Rows from block 3 of a small image classifier, named by matrix and row number. Each number is 128 + 24 x the weight over its row's rms, rounded and kept within 0 to 255. All counts start at 0.
After each channel's rows are labels from the 100 images, of 14976, where the channel reaches its highest value: "lies over" is the class under the peak. Only what is clearly more common there than usual is listed. The data: made-up waving flags. In brackets: how many of the 100.
# conv: 3x3 conv (model.blocks.3.conv.weight, 144x144x3x3, each kernel summed), inputs 72-143

conv.38 [119 125 136 155 149 120 125 165 133 129 153 136 105 156 102 112  90 142 130 139  90 122 112 109 132 113 110 140 119 175 122 133 104 134 110 108 110  97 111  99 121 119 111 138 166 176 125 130 139 108 135 126 137 148 101 106 105 124 153 168 111 123 130 152 103 117 144 112 124 190 131 112]
lies over: emblem (64)

conv.91 [ 96 177 107 136 131  87 143  80 128 154 168 117  79  99 171 113 114 100 147 148 128 135 127 103 100 134  74 147 176 119 106 152 111 128 117 106 163 142 140  92 133  82 120 111 111 134 100 162 150 150 122 114 128 131 130 122 174 129 122 134 146 132 187 145 134 113 127 102  82 109 120 121]
lies over: emblem (42)

conv.32 [113 131 125 101 125  97 145 136 125 108 141 141 123  92 166 126 158 109 101 124 111 135 130 175 148 148 149 117 137 122 111 124 108 139 149 137 149 100 119 135 161 166  95 109 131  92 113 162 124 174 102 121 148 138 125  72 145 101 109 152 107 112 139 126 132  88 109 207 147  83 108 107]
lies over: emblem (28)

conv.113 [137 145 134  97 117  88  91 127 103 131 122 109 112  93 113 163 127 136 171  79 123 112 125 112 160  89 108 148 115 120 135 161 153 111 145  89  92 138 168 125 134 138 146 122 171 169 116 153 134 140 154 176 109 133 147 125 109 147 142 136 114 182  80  75 153 171 131 110 121 149 111 147]
lies over: flag (99)

conv.86 [122  78 119 160 104  92 136 110 130 165  94 146 140 124 108 147 134 147 155 138 143 141  97 171 123 116 141 177 107 128 159 106  83 130 125  99 107 172 107 136 138 141 149 126 147 147 128 120 157 142 107  90 143 120 134 144 113 125 153 142 124 168 115  96 139 139 179 122 142 112  89 150]
lies over: flag (82)

conv.102 [109 125 103 123 141 131 168 117 155 109  91 116 101 156 115 143 139  91 132 139 144 117 118 148 105  98 144 100 131 137 132  99 145 144  98 137  69 119 131 118 103 119  98 167 130 127 116 109 181 139 105 153 119 122 134 138 117 134 125 158 119 124 121  99 138 126 111 124 125 180 126 124]
lies over: emblem (35)